Rows from block 3 of the audio encoder of a small encoder-decoder audio transcriber, named by matrix and row number. Rows with one number within an expert belong to one neuron, the router's apart. Each number is 128 + 32 x the weight over its row's rms, rounded and kept within 0 to 255. All counts start at 0. Numbers have three digits each. After the name is the row's rms in percent of the matrix's.
After each expert's rows are labels from the 100 clips, of 14976, where the router gives the expert most weight on average: "responds to" is what is common among them. Only what is clearly more common there than usual is listed. The data: strings of digits, spoken by a formant synthesiser in many voices.
# router: slot weights (encoder.blocks.3.mlp.router.weight, 64x192, trained with AdamW), inputs 0-95
# up: expert up (encoder.blocks.3.mlp.up, 32x48x192), inputs 0-95
# down: expert down (encoder.blocks.3.mlp.down, 32x192x48, transposed), outputs 0-95

# expert 27
router.54 090:140108131119140158132099136135145085132169161150144144178143064112126096082117129103151090171181150117162086149098148140087145137147076184128128140137134131105129133159094137135159138037125162142121159094142140122188210153066129131118099108143118131090111113121157148123099132107121061140
router.55 089:150089135076071164114084146105124115146145148125190109148135154105182059122156145150152139175074141103168186129150115108130116111197098121131161101055144090128206157121091121118119111156113167072213132096106093092130105105193112161141128089139154162138170081088147078159120129133112136030
up.0 102:086135149194136184159181152117151116129184104124085191191116108112172155140137136134096118108150125145156124144088078135142106177080104153154146168113125107067133125084068198096075180126035153157138130103156097130143167100131172153100117179085135116079118134121114077133064102135132121082
down.0 108:119095103101129104091121108112108127115125052133078156139089129152070149126145129155149150107115142152121205080130200125105179092159142121074142088096132127164124111165138164154086088133181131148197153099149092117130073153143120092151135164140145141164099148132159135124101086120146108160
up.1 140:111104108194137139104043159127111094161134143136171188127158136109094084130123144125139148092134141126184155110182145127147092117100169150061107148170110143093221080111161111106156150242135124048117120104083162115134155121130123143116147138116090126115159145129126178148106076121108155178
down.1 141:117096080126149156107114106121157123072106131139108115144126135113203134085139121155121103111097113025065131124091087160112139131195136110124115132160091097148169130123104196127136154090115093138144131138143072129136154159162090059099080155122053163193176108155166092090163173147148089089
up.2 091:107165128056082183150157126138114151142128141132051124147124110074130138127137195077096149143137155104138139142052152106141093132118132110180095129115113123142118125115089197167122088081083147175191136151123075140127108116138151166151128121138135122118067113145136122079129131132125118077
down.2 096:123123158153112132138155096135111122121130075097206096183099161161089159172118122095083138119128166120082115128118215146095138167070173112134140105086175108143120173104141115086087137121090139150133154089157095097138158114128080081098138148109123136139136117132120086098135174148082148131
responds to: rumble; number of digits: 1; muffled (low-pass)

# expert 2
router.4 089:084148079109130079124127084112070131157120130137140140089133120085108111079118144112137102121153130197117142167126085182078108124129127120178158162161041132145135108147041118167106128077122164089136141178121162132114064120141126095163117119106120157135131120120052116196150109100155111095
router.5 112:091116086118089168133088049072152093160092078149118062113138156139093153128135146081080140203136112061118107124087122135115105151113096142099118131088127167134146148079165189193154164144179138059133131144109147119107107185111131122185115096120095146131171127153111119100146111177132125135
up.0 095:046135159123139138167149154132150149107179109154162082150116153131124123114121134145086105076150073105084213058194139078147124109118148127148112103149058118117117153129179116152119130101135089164110106112121059136151109159100121105158135110189173146063120110097111090150170096152148129136
down.0 097:133124150123162090108129147129180120068117143120078077117158112128122121145123125122128195142131144112157092098055049116139061088128108148124120139120182181112144088190136163138184158069108095130143115137173107111113069126152144153202132149136132128107138058164175110147114118130093184117
up.1 114:180123154116156083081165120154113108138146115144097130156117118106107109099115094141201155113115175147145160234093159125164131160156132133135151107155115117137125102104101147161143054111127131096098145124143218126154175095139158136104099087082082103129133103109150158156126132092094114169
down.1 114:059113112121130211169054155033162129089123133154106099126116178199095167101205161133134103167115094053152133107133119105102072109123140176115137141097156126085129150124113152126128089107170127145145110108122121187153094122111096130133117101121151151117174102116096122122123137167161098120
up.2 105:173086114078161162110150137189195129118091125145154185153115100145064116146117091121161011152149126126177111155089167113123179143112132096159186126168177095168077071084124164135135134113060136154140141129085143110119138102098162096085150133166102148179106153124151121146105129175151066066
down.2 115:081171175120145087118140179202110131169193144153113124163142178165101113133115151132117136069154124102146057141154138092112129121149138110080121113099143110125144040154115114107111115123064143143127165138159138118109099151146173117109155139106089092119089175121164075163100124130029143088
responds to: "five"; "four"; last digit: five; first digit: five

# expert 18
router.36 106:133105168169160083169131126169124121152154088134147091100161107194095136187169121171129110092106095114119153133152130113099124148086182151066128112169112096185112135098116058118185157144124094135159139090106078109093093119135152109082120123083149086126091151062152184156128086114116082152
router.37 089:134144111127080098119114145187112113183136105144113098104216100134109065122123139132116081128130121114138187165131185134060138125111184091089160084184073121122093126140150045171152120114167141126113186096155052143125114086144129117149146166113146085101117072085126132193058140121094034147
up.0 100:171125173147189105170150089124109154062090141116099099113082128097129140196054115089156128167152136096086093153125113099146101107140123131181072132148119092152124152173099192164162099118108097128139127130083156129125100147137090154067098104088127115189180097097076130111116150190171095086
down.0 092:079149145184131132115146199094082125139131133087131052123117125129122086131166090127150104153119117137152160094141102144133142177139153189101128122138141136138128132126121079143152212137128120122123108116128117142159163151149100172139147140083110171165142109115076161087100113133128047139
up.1 053:181105104149133098174160114162114129076103175126099111134149115142137178153126138150120190093137122156157078119120125149124119130153121172112155122075118166138133137071122133154136116121145134159149148116102087093148095167138128106115118149081068111164107114202064124160159106109136168143
down.1 051:084130138115119097089128112194012169117172107166170179143170166048119171128140129093090130159168097131186110094127167117171096089099087125107117131112084094113152160100135125116120089139104125133089105060150118128138144147112088112188127110141121137207130200118140115098153069143155123096
up.2 110:168094115128138114094141125156119058150144121126191117114115155194139185117082113106176153203160170102123130109149116153133103104118161136094096103116209117179093132164129147112142181093110127136136123095111129103158135125128125078130051056171126107142165135159086150082125114081127148129
down.2 119:143122136149127150136119129099131196207134120102146118164102124204106110111192142113062128127118128136176070201077158138113150185078095085104122137160065120120146087136060129097067121162122171088092149138088085124141128100088165127106187158104107129130101117107172126130118117141104113125
responds to: "one"; last digit: one; first digit: one; number of digits: 5

# expert 26
router.52 086:125122172076115087118163118176130163138152139059098183116176098120124083084150143163111104109155083151150081127148136128108092102176128069169177076122136101106152143073141180159098144138157155143117141128067149107112149149178138154060077137142106124160117133083114106106124187133131171172
router.53 118:128111101160112156112110144137146104140177131102102122145180178157105150127139121186163112167100128113157078176144144124090102131063138148120158145143097142128070151072123102101115219124158103115119076082077077111143114165144122152130082147086100131128118123089132160111101055138162121118
up.0 136:132152121127163098159126155147142110160140091111077172154111132107093138123107117092147098170118123185145128178095149114157114096120073129111162145127121149083148083110142129116125045156065169103123159134134187143080190109115165131142126146114131069074164117089141131178094108089144123187
down.0 127:176122178108197100182195142166130078094136147131110148168097119148143135168143173082112113129133123158145114110157104145145103121115143186153175133180150096156085123060109094129067135113084112132134159139141109142077147078111115141134109194082153113134073133108132124165103163101099110110
up.1 062:092165171076116120133175132132161190132114159147168129139164189092112127149079132150057123143167100125133139125025120128152112176181128147117171080176112178147166123204076103114062120119099128096114116125124145081111122086133135061109170140124111150081179149115113134108149129092115128154
down.1 070:147119129142118161076100089142089160153134093154121099124090129083137179115061124135127121177110110137124160119096188114126139161103133046124127138175147144167117110167130133083148095099131124122156191158147129180169095098139129076177166081130128133091176121123074119145126149161092200108
up.2 071:154226130162096131181141153111148117139078137117143078102122116106140142117192117141114187115104112128123120109167115096105103092156131125160108165069144110100063153147178095114132077123101148145136137127133017149145133090145136111109096092164209117172106227151140126087098177148131186116
down.2 070:109141105122089132150125132151150119099181132121173200149117170107089086120121074133142151097158112153110117122121102115079144177143105104099144107109148153083146008195098111172184113147137131066157116123137124150185089117085135125029096156165168152129116151101129143148219141101128111110
responds to: "four"; reverberation; last digit: four; first digit: four

# expert 0
router.0 101:143114126118099140133131129172087152078098172122144056227091117096148107127165084088146158142076113095084152164141146090123131110119113106145120139096150099188121090205136126220150067130096114107056138099110181113102158091151140134127072109157153133152147148107118165115211101169140127061
router.1 099:141085161076098096141166066172134101148125147182137111201083122151119170073118115171163133106204170103159083060135153076133147085072122127138118073128156126144147156127110086078174110061092098130110118095170108142119135095123167147120093151156128175191115108168143108113108139065091143071
up.0 114:120108101083108146141138135105196094162204084164059121118135119070106138160123108156175110156137106145107131113131127068122130120150145150093137140137145116179136127058135168121183163125124117166148077109193126115075119152153212101109147105153123069157094182124180122133106167079056123126
down.0 103:142147195123169161144096158078126181140051142099150088112095139167155183140112113106144122121143172099131161145114170172149085087146121189089083102133113129115167129149162056197167122143088113125070077143117165111117187152125093104126114105078105167106179095125108128124108117156161107137
up.1 108:115081097148128108081129133145162094135123048171156148097130137151112153132133130182160148141190135133114133152063141192175150118141137102029165202154146128159121059081090179113138092145089153136100099148131156123110129116111138107148173141194088118113104150089148096149133128126112074155
down.1 105:149115161102182115136095147078150131112170121158124144097152132144131134103128124099214115149099128131083165088102093139110103111157137161131067147137147126162135124128117111166162175066114117139114131148171133153158095127133125123144139131120092083125116120044121087096115115139166094137
up.2 088:164113178129139201120084094191152140116120123108152107136178179104169119122156181108206104122132147092108140108122154152138100118140161141149106090128111156159093107106131136183154098171133140095065153067149137104161113133119106142101077140085083111133106180073096125236148109105123117140
down.2 087:122170107114102139180159150123109166086165115106158132184127187172109128126126123167117137102169169149160127120110131116118196131133093081151099132160137118103071142134129052116086230124112111170116118122150057100142159144143126083161131115097098098086177136154203134105089103173093094134
responds to: pink noise; number of digits: 1

# expert 23
router.46 087:185137205093127132124171140152166156119064149105166121139097089097157132137176128143133161136103157142138115101112089164154123098175080109164116073119150145159201115119071044175116143115125148085098149143149126125132083095135129162148201120120139126075133118124150163113107018100191172112
router.47 097:170129165143155137143159110129100156090113146057135076107109166163173147125125196173146115146081106113092123113144113087115103127187114184107144099060156142155090074161160128117097098109118114057105157133104140158128146098104101207125147143115123134146083178043094123109119173130129139142
up.0 061:117125093145134159171118147140168126173083137121145155076133109091155080155145124103120086107165131144134097102163128169123121062200102150182122128097081077213103127101111160114146127199158128179078106107180127111128186042146076131123089141113144118071194128083140100158111153115115115171
down.0 059:165152044176148115043156125138159101146098170110088128139132126077118141103092146082156102119109117107124165143079170166178131151117170142136080133106110143089086150142128117150083160164166142086123137188081117165124144177136136104095139155125118181093124142127114108070168141111135130126
up.1 097:127140125155101064129124146168136193168148106111156087148145099150066176146106068107041163118141088131154130149151137104176135176122056151117109118125125052138148103121152143100103026141129182136127132128127125142186169120114164120098162165188177101153135095138104149104166092110119142091
down.1 100:089134108130128133045171145101118131091147112140167144126184111131184136127164155139163109172118171179100107089155113139156062106133126138084124065154094068124141108118140196150108143119123122107099151114136150048145099137139056128145141160099185107134142151159134172104186104129128155132
up.2 107:065089120111077105160145131131179121188222093150144170151133118117058132113136144108066146111116076131138141117139119071134174117124113167114111086135090138087172158114202100128146134154083132100110143076137085146112126131136109093140170123103151119066126186120167136174103089159119111098
down.2 115:128111139110164117175067155125079117063076096120124136092143116124117146109167120199153084192107161202119175152134108152080115106095082034087128139109109127197174099106102121131115159110169136106148118095166144138127136150108138105179109082137162149138142139143125096088146141083161167123
responds to: mains hum; number of digits: 1; last digit: six; first digit: six

# expert 10
router.20 095:124145116127121153123117086128155128098124111163170142110104066124103147090122135170157127122133119082186104176122088117164093063123149088151138144160161146125171105130099119168125076112091100104140108122118132152124084203110130085126096108094083110129154117116091120107106172164122169092
router.21 088:117155144116059122133191130122214117161086151113131092122098078074175135123166128119105162147120144118107099186122119121152190112130113169155127143124113174125132098116093214099105115129091161130147084140102164129081175135126144177165114211145084129121128090120137151082148115137181112071
up.0 106:172115158148099105129105084091157085140176133155081174178132110100161177078173149137103085126089115168064102143148159096121154131156134171081118156128074134078099166136101137117160147106204141174130160085063107156157123123112173145143145149151127063127133081092203133095071137090104060140
down.0 100:157147120181170066132073103143108131116133117104097069144097137158127180161138050145121138164185106148120093151125139139116085133164098178142151131122087132121147076145150122078130087107111185092102175117116097086114178134126065128164101129129060160165182199128087148198135100116134135161
up.1 118:111114101161169108141142141144086165176140169133105153174162098150152113154069112141120168040117114104086159121248087096108138165085090117152139084136145124088170091078155084131113191121093166099146119128177136182109160125122109169103116139089129163149155110168121210114083104114071121074
down.1 119:145111149080138153128111156147112149154164121106120109182097131126185127153133147119134098104128107142131152140072176110130154124146142172112173160151068092152158165111117137109154136116093120167074111147152122085074194071111101044103098152107128126084080144147126094180121096106138071069
up.2 075:109097198142146120126161156189172115124183148066076113126167143101093149081131122152135117141015101079115108154150122090162088149177175143140174110066132122160122109117135161144127124139139094155169108159161131144185087158180088154065166112047123154056062132132100119148142092107134143083
down.2 080:137044153157121140131094031075098127079121107134104107097092137175089137136148115145111083126094132128143111125143094071152149071161103190103119144163140114115121099098141103146145091250128106100078160182132130114126110087157112128172128140177155116132120126145144175090188131142119142135
responds to: number of digits: 1; quiet level; rumble

# expert 6
router.12 088:098099136146070091125100103072139159109134165139197166095141130135141140061139140172183108135096170061070167158121132132176138115187165087139131096135147098114194091099114085143143120075160100092117101123115155090139128134084145105172099153146121133091130116161128155127143107006072123086
router.13 100:196126170112109163146153112137134147133112171143202181100101137136143156109146094132117161144152112069158137132149108138171109116134082153118095093091160125117186111115099105104087143115120175119128142130172118070153153125103108098129087106149057210141180084087091145142128143115101093117
up.0 145:086110095160131140137092219109169125168136082105158143139091060125140135109175116111115084112083103160135103155075156159114174134146122164086088155134100141146178171135189114145155130178167090103100121113093134121107120154126133085154167159117094135163161156181142120182108092116137176155
down.0 147:128106181156100097086115098152172112114132106114049114141158100102166159154072120140141123166133123052108170135131143107154161116137128062138129150062125124128110162143143141100246078149150164148135054132189103106126166127140116136155132108057102174169196060118123123072098062174184119097
up.1 033:192119128146136120144116081105126160100063114147147125116152137132150106129176097208151095167124186140115150104134120117179163173130138189137185132162091118123101165158122061100126048152120144119129180162104067116095137113093095171108092126139079074087143146100142110142115101049116104125
down.1 037:135134099102129113174191167128063136107085133122125133101125118187098150192153088152119120122112155128110104094095112153069112092154134182151107085196098111055135153108144142084087110171128127074146136161119134055150159136126118111107166112156086110115102115186095117154125155114125170050
up.2 110:119138104087161139161127140049105121158122146090140146154138136128161136137117106159162053176138077146142193106094121136131160131118128098111084134138132114103144125106132185102126141073125100130177129073094155114093136136091080158153152160070122123126116156108105106138105158174157151146
down.2 116:128067159142133136093232134101122122104071064204092081103145103141126097134070092101122108139162132133114118153131089120181154171127154180161205155164073131124115165120127147145092129115092116117123094101114159092136121109143134139128124117147161135130108139139107173116101070138113112121
responds to: "six"; last digit: six; reverberation; first digit: six

# expert 5
router.10 117:134143080069114077156110121148113151206148115119094168130128114145147058121149125111101082133154125108118157109117165138122201061141218112091069142123115128140118173147106113139127110163159117161106127109143108101088131128137133074099172094096154094110095055103134159124096129142100109135
router.11 089:123174057143151158100107166118063111115116086147133117140208193133093135122121163120082129118087155117173156143098116110074166164091134118141128147128114133125144078136109133121122108131153124115128149138095135158171105154200084183220132103131115100131147095061135122143119077152193142110
up.0 105:155149143085136131076109063150099189140066164098112113115152128182185150145098143132090127075128152087086168084151154102139139166171137123111208138155122169108126227132134084129156152139131144124138104135118053086141130066126153104103145110094117157184088091097126146106165212116103084138
down.0 096:102109101151168088049147140156109089131146102173100093150173153156178142126128120187139135145121125150192117149018105121145159112125127171127104152137149112174085144140092205127128109110162127145156113107130088109108166103118151137115133097128112169137077124172137152137109092144134119132
up.1 103:134139176169136094089179146113137148127160168119062124118095165186100144174140161122204117138108131168082129129213097125154128076140165164152125123196118075128101103112130044102154135130148131144114112137130151132103120066099116120105106159168158091136141154085191153113113141134134071123
down.1 101:172195082101099109162119139124116152138086148114162183103172114140116117113134111133137090132199092150134156137081113158051143193074138124081114176135127142107172086165145138121131144188134156153134136075135091084104058124113125124129096121123130120170098143078106101147174158178084136187
up.2 104:158137098131115131131138105139148173170081106107084126097135139130086101133078139118146125150067130109094147103170160101146124103101138146101141097139123112111217157122147168146136097200170170143099160118144155112110142133132097178126104115141129147127089120143121128112143176111164141149
down.2 104:127125139114105167030122110084118137160169158146127081135130168144146200149164129160116136104129161108178104067097159145094148143157146125157059189128155117162168131112128179126094095101116061101152090122094137157184113133139178061063159096165086136126101156174171118160158112165105151096
responds to: "three"; last digit: three; reverberation; first digit: three

# expert 30
router.60 085:097125111110147077112110142134128192109075108075166179123137177121185148124197175114141111156127110120124097107149154170069117163098146148128124130072112040109181144091089153125122138124052141057144124119141146175129161140184066086107118133147131125130118148100053172157137061104120145171
router.61 096:108135096133186130160065115098116145147114095120119105106112159140130155069167127068153124190053131131125140217111099108099105119156128172093080140084117124106121122111144162115125139175150152135121104144139085180092124150156156122158133161200106095170181098152146109124115095152156112140
up.0 097:151153172106160147122098122100080160120133083173087161101154119134183126105149125118146183143164207122116164098074080130136064068162094106125088107144138133095162086145098143062123098112127138114206120138095170142118173112143195096122161078113152108061050100078135127104125130153081112144
down.0 101:124110152141057097138132085142148047115156138157133085107108114154115129184149139118147181162120103082150164101195143159204170145087130146107140092128121117157117126173143129187156175089116151153147108171117106141141119110125131088169103142135120179124127126175189154057142087159111102168
up.1 109:156096067171147150098143177160127152088148130100119101128124120148101163150141105161189062104173136164038117090120124150117116122159140114097134098144163106184200146124129197175139116128150106111129172113064070089174144127102087095173149124184122059149147101114083111182165066151091101101
down.1 110:125120137134150117101102145130143136039140081098125197107124096102095107118113125117122157156094073076100126146114132093143174139094163140079127155133106108050095136038119105157155164200162144154161130101147129172123123110108128121103110130165134151110164135137153154086145155088142111189
up.2 112:086109144155138160175153127158124142132148101132129121111137141065146106056197071104160186078116112100158159112197173122074136119117160120090106105043109121124171128134104052147122186087097101162188145166122122119128146103114181147083111136112138170089097129156145121169133150143094116084
down.2 103:111146092108129094143119156162120093108115106134123127134123088158159122205170160150163160145111155123079140140098099130184150133080148088168126144181136084160098120232078138123115068129078128157093105056112109135108116059110109103141118189139156114135130139114145073124129133114146073169
responds to: quiet level; number of digits: 1; white noise; thin (high-pass)

# expert 29
router.58 088:079147085140094127100162162178158157092158156117129148092150187109125036129136156121129149075056137122153085121142148090122159144100077110115130165162115177096096198086163115118165142175136144102083106146140125120172080083111120104126156127058110106167115190070067144115157139161189126131
router.59 096:129153149118104161153115177137158128124139141136101154213143149147201115132151125109111110145097153106151152125185088098079160118119089090100118177173187177087112146087137070136153176186173043117110110110124127097104160111105124170093109113121121156138100146138146155086121158100126102140
up.0 125:126070144178200131143056108142165159050103165147146114120111139156191135134156139127140108090115083060140127106139108143078141124186135115138071146095117133094133154112113119121081151088173121149105163102122076155135123146115100141094111205094143150150119092064109131115107097141163129082
down.0 119:166098111089109071099164111122104150190125076102149169123105021101118132140139097144108058150145135123096122151141125149127200141115116160095158175083154123114098160127104125173108113162126163129136150126099128106139179137122087126182114144211124111128116116172153165117145135127128117166
up.1 104:148128084011150104147160098134145095155154117118103146127161108030123073144160148142115083098151099090162099086098161177152130143140126099117151131114078163087095104080145211137091153151111134125110104141182145119140152095126081133127115154138159119122032169089126145077131172149129126176
down.1 103:140105094113159147118140113162149124114124165074103128113195102047161119183082112130120133084111092087123173128107135136171184172148136091147075101083099131116181162164111101096092069142156105128136126158182099176121069121164142163149125147148098145146149095163054132103161140091151163100
up.2 060:157125104120141100158144117086122214078109136085130104115119130045127104101198162100116153167132105100168109105129127132150031118109138140161119077141096115098160130141173100103123132133075149147121116123167151124098185103145118209092153102108149140134089158118045096093167110163161141103
down.2 066:128135135135074138183152166066079150128113142146135082217118136106150152129115162096121150138152134103111090114155100159087086138139149187180120096128127049128116119093104127129172131166101159147142080099121119141087195098129097187089168122102078135088208209147092111093089109096082098110
responds to: "seven"; reverberation; last digit: seven; first digit: seven

# expert 28
router.56 112:113134157092140196118117103101113158123154079107155167125117145181096151089111121142070130105144143113143118159152129095092140127120188152104109228077161207106110174112143161075114144183215102115076143111071069105156093170115145096146147128095108109116076100126157141070111133148071144155
router.57 106:128140089117087141116093179091123161188136112164137163089125133143119150145176121167101091111104137114159122154112122126103129156073134123143101167150098163176091174098131169130150143091104076123135108143066119123074163197174103121133140058191063137089190116075116201231137136138163114128
up.0 100:141117163095204150118130055147078138060152120142136060115129127051158146167091121118112183079135114125099162099167187191154097088122121112116111096176103097128092103141119155139165127104109132136159129133145132162146134130142128141090036131136157151120120067115149119072127123126088128119
down.0 105:128131110175159135160100112117147122108116131117132194107181084136145125087165140112136081089121119108152124168167117108110137130162120166143093138137125098155170164096122059126106154110123152144147136218120061144129154162153045076138163116221080089175215178160130113107147124094112120163
up.1 114:108141127194123089203079250118137101157186175125133140149126116110185145153158103120149146120096114134228114124134133143059141101112081107115047115137117115065163126104136174114122140117137097138114129131082135138136125166141164101123163179103112150130190142100141107192113055130155159071
down.1 111:132139141125076153096138085112112126087108080136073086110103116133071139144081112122120125097121110059135161073157119173188130097189138120121125147092119137143101154099149064132152121189128110179152093081191091101124119132107144086138133074138119150158124106130120156101137224107132111163
up.2 101:125169142179107127129094172179183147149115203133117171133117117084073115125113086082117121162119145122107189157202144107126132182058082077172091158152150129105195104110155105102093148153053105135127120127136150137092135106108087152059099105114181130126140180079130127138105172132190143134
down.2 107:181129152157208142158086179132111062121133133102161140135141101162167107110157068177145058127109118107186096161078097167101147130126087083112183166134118165153126102079094145146139107091171129106101127124117125118094104164152128127144119132073074179190103106209083078145107115094136122100
responds to: "five"; "nine"; first digit: five; last digit: five

# expert 3
router.6 111:108119131169099102090102112133137123142155068219135117075201110161137132186134107122119137049128164145064127102115191094107169086157161144147119163127072123155091157146135126125173104112134114158090139117125080058116130132173180086076134162093081104147164130127116133131121132122093090120
router.7 096:131153105085123161103119110087075144193113141140189099134120157135149139127148133155116105059153096083112151094124092136135154129116094117103135116200150066150137127129123087085063118129159075058100118092143123131120101126166075164175166134142070169109112075101124127059119121121132125127
up.0 084:129134197179116121115144134093128148112115102121121180115127129181126171147156142193117128127093126125138117169095106154122110139166131110130137233116121166161154093146110154147096147043165123172149127065083083165110099153115131117157094154193120179158108134131145140047114119070154164148
down.0 092:112151114144113136192094132182147133147215118131061155162103094093151104152136118164127131102086089130116106133109141135066130175101102118137194113100101138150096172124098212092109116120166130154143138140137130172082132088100084164119084122141134152072094164110093114165149097171177104127
up.1 040:108152122103168079149128156148119189149070138072125098170144069103192088126144204167095146138142118177137105149037104124139093123134138130169105152185151141110149132168098178049133118146125145165114090214118047148100176115130141115121136114134162088077145155066106117053115075161134123161
down.1 038:139125125158125126126107129153118138140059122149141072119164118140117140118163165136096063143122154145066134096038134122095091116165072047097098146178066147181135096139127140122198168124144077117124123142075150083142107091110149150135113121146165162144117094132151112177176093152158103160
up.2 126:091109111106144110187112217126174143191165086113099129143179113172137109136157087166117103128073132091120202123146149091091207147108218145098117105123096094109123151054143090085183161152094135164100104098139144131082086081145165118082143098049127168147088130138145113122089156130103118119
down.2 107:131151121152129117057088206167160067093177190170152121112131162141109152114106126117152196051137118110125065110109020081174133099130140152122126168054120161118134129146108086112140124140115090048122145187115132149141166130114152126133089151136122104091113167122122142147082090144172111156
responds to: white noise; "nine"; first digit: nine; last digit: nine

# expert 9
router.18 105:101140123190153155181140159130162057124125128192118143158114092098164141149150092121122125069089184106179144109120097151129147154114116145102151124157173190094143132110133152104172172156114114132089121166120106107102149138140096126098122122089113115110084151178134116152121137074128144118
router.19 099:126139150122168169150124136128100147157112099150159219121139097085115157115166098114150129103111154150119088095138163127094092186118129136157167121116178166098091134065113131137134147212150109124085098175106118121182118142092189118166174089170120166133135099157122136121131095097084138112
up.0 093:104084085128098154074112178121107139126145139115135159189179131151041106150142119144152105115062090103134186156142157182205116161138145135099107095157106161032108129075163065106160094164171135136093138173130169119163123117142168096102110134149121129094095102082086114119151111156173094135
down.0 092:169119116119113188149172162157152142137109141183167166086134102088175144068138118116150076093137110123174124052153109106076166158137134104131106148094103102133164130141103093136085079130135130133187105125139119126069146145132119113094072103107158153169144186166096136148072143071141109100
up.1 113:117132128158128027113129143126192172161183131099070142142171123125178130176171182104094145201066133134158141129159105144113113048119215123144137135128092088115159129096107127134107190121145139133158122109166092101153134130151120096088093200087170100129108102149184102150078101186136153107
down.1 114:126107125133117136183128200103127115137178091115116125131118082122093140158164117136166158152116100121110126078161094157135199186131086151065127171127151213173055168135151098104163176161101115150096121097118120133107100111114140092123148075173085167142196130167128131124127120130138098158
up.2 100:107104102123164158126105116082126122077143181139149136085114160176165197111080194164108097100150123124142091129109092170141150163148110154098111117128140118188147166143099109090102106103135087123059121176125111146143184145137142128145152128095117100105114077099167072118132108119120176135
down.2 105:126147130114163142132118132101155147093050142028132181098109108136139111134136059155141130120108150129074116126164121093126068130063132125107098140103122137094137159126149129194068137113195136115156130094116112157130155171096065145127103112115128165090153130108165132126093084094148147144
responds to: "seven"; reverberation; first digit: seven; last digit: seven

# expert 13
router.26 113:070146146137137126124105097169094131169171077103067097129127153108103091086113071093119131134104137089140194096187155087136202112151189113094103145090169142083180181094182110135156159183142163141084123137188140124165130113137093123114128165114149099070084111111143129079088105079102155161
router.27 090:109180095116126192150090143151106178162104144087166179123138176175113110137207129175026105121148142128123177101145121165173129166170097122122128106119127108116127149107150153178091121147170085077166080095043128194142150127167069151086139148160123078095174090098096118151136090085127047058
up.0 075:149150137137210128153111164131165102121092142118101139077107104080123192114125148176088129159151146183141090132115095083147108127132132113162119185143176144115087129107129086168118095144123163207135093154139148154087061089203149157108163110207067077119135149130132167114147138141111101154
down.0 082:155150141116137119117112124143156112145127130171149154118128140127140202107123164112165121121176148180137038151125174049118066179166119215112138095125175099083108071135091131110158106079107145164113122133165123158124091095191129185105091149165141148140183109133119143084112139111134034087
up.1 082:170113107147114136119126127106095124152208150135115125159116110122173136125160110103188162117176136132133144171108134169148123113125083093153135124107102118190120103160097209129103081150174100106144129141138068105174177151121133072155128130139119113158178111177147164114112127111120146055
down.1 095:132122099140133134168127121148099131117119094124157110134152157179114112113118106121122178089165107173138171200191211093148180149164092082132099092131136109073193127109157102114108131158097157149106179156095070122083145187126145083147148123097123119126198167100128067096123148084172148180
up.2 125:157113129107119130096122131159178118160114129163151099114160153146063136150120102130132103176141168120071059085118123127098088111166158173074159069104131116126197104176129163127139142124108154130151160138121211128180084130135152117127102139101117106056087142076125085171168132150125105109
down.2 118:103109143175127223133149110165116167124127095117155115122144143105095176093109102133097123070104078107151150171104184094188161167138135144082109162119141176086105175136172081095114126187107145199154153161148071133065143112112102147103128146134116194138150035140076101116068150132125129080
responds to: "six"; reverberation; "zero"; number of digits: 5

# expert 31
router.62 116:129119106142101168072104144128164131063045087090139112177073201154104174119062145140186090139104068123122080139121126172137114118141151116131070134084151124142123186125143072117136093102083090129076199101105176180100164113098116066111108117155133138077103133081172131101101106136157124105
router.63 116:110113086141084109170125123109228115124159091163147123120119143109080168094120124077130132192090009109120056069099125156127119118155124136074096121088160128056197180115134131138154167103105121171148163126149175094133114128088128124137105197131139111067153136074168070151153108083110113127
up.0 109:126102085139141141100079164156134060124152154112151150067126141048098135150150120132174130148110176071099161136130127165113129134159163115085140112082134158179135132061110125107110138116095109139077100115124190131099104182177052130081136134170104202165081188094135108169116142118158122161
down.0 103:148098214107177089147109128098069157134079087150111127083136154150118131146115126109097130132147105125087125134185134154144146110120125159088104091099122137123153115163113135126151103142121095081144138162155197153191133143125135158058151129090126160115098100063103101093105091183125145130
up.1 091:128148136171068149142111111158163152152094175167108168151117155109124100057166078125121103123137108067171119146161231102165082150108166147125103093123142148116188170147120112187147095116178115148163109126119177126189121140103105139183100096069135123101086118111097113118071096131139117130
down.1 096:149107135045173173145137138112129165060054107145130155144092077220124171123150147127160146160134141124066121082154204112126117136154119067127109159157166141146119042090101102103136087175131176124155072153142171117074150102083078136088096079119138106142118112153076154065124201135129158197
up.2 099:104133141143118123084145138154142154124147127164069189177149102099083149175160113175132112075172213088129185185153179187111095138131163120097167118166097121075123090072131120100114115136096136139108094139132150065168190137104150084084167062061129069127132119118096123149107125138053094164
down.2 093:110168126107128099164090076095143179127130080144124058146167199127092112157120149120120144134119142119122126139180122115111175091127123145161104101096162100110251146137119109161106093084165111206183153111119092186128111172094154123115123140122118108161201126149121126127117141115159132137
responds to: number of digits: 5; "four"; "eight"; "five"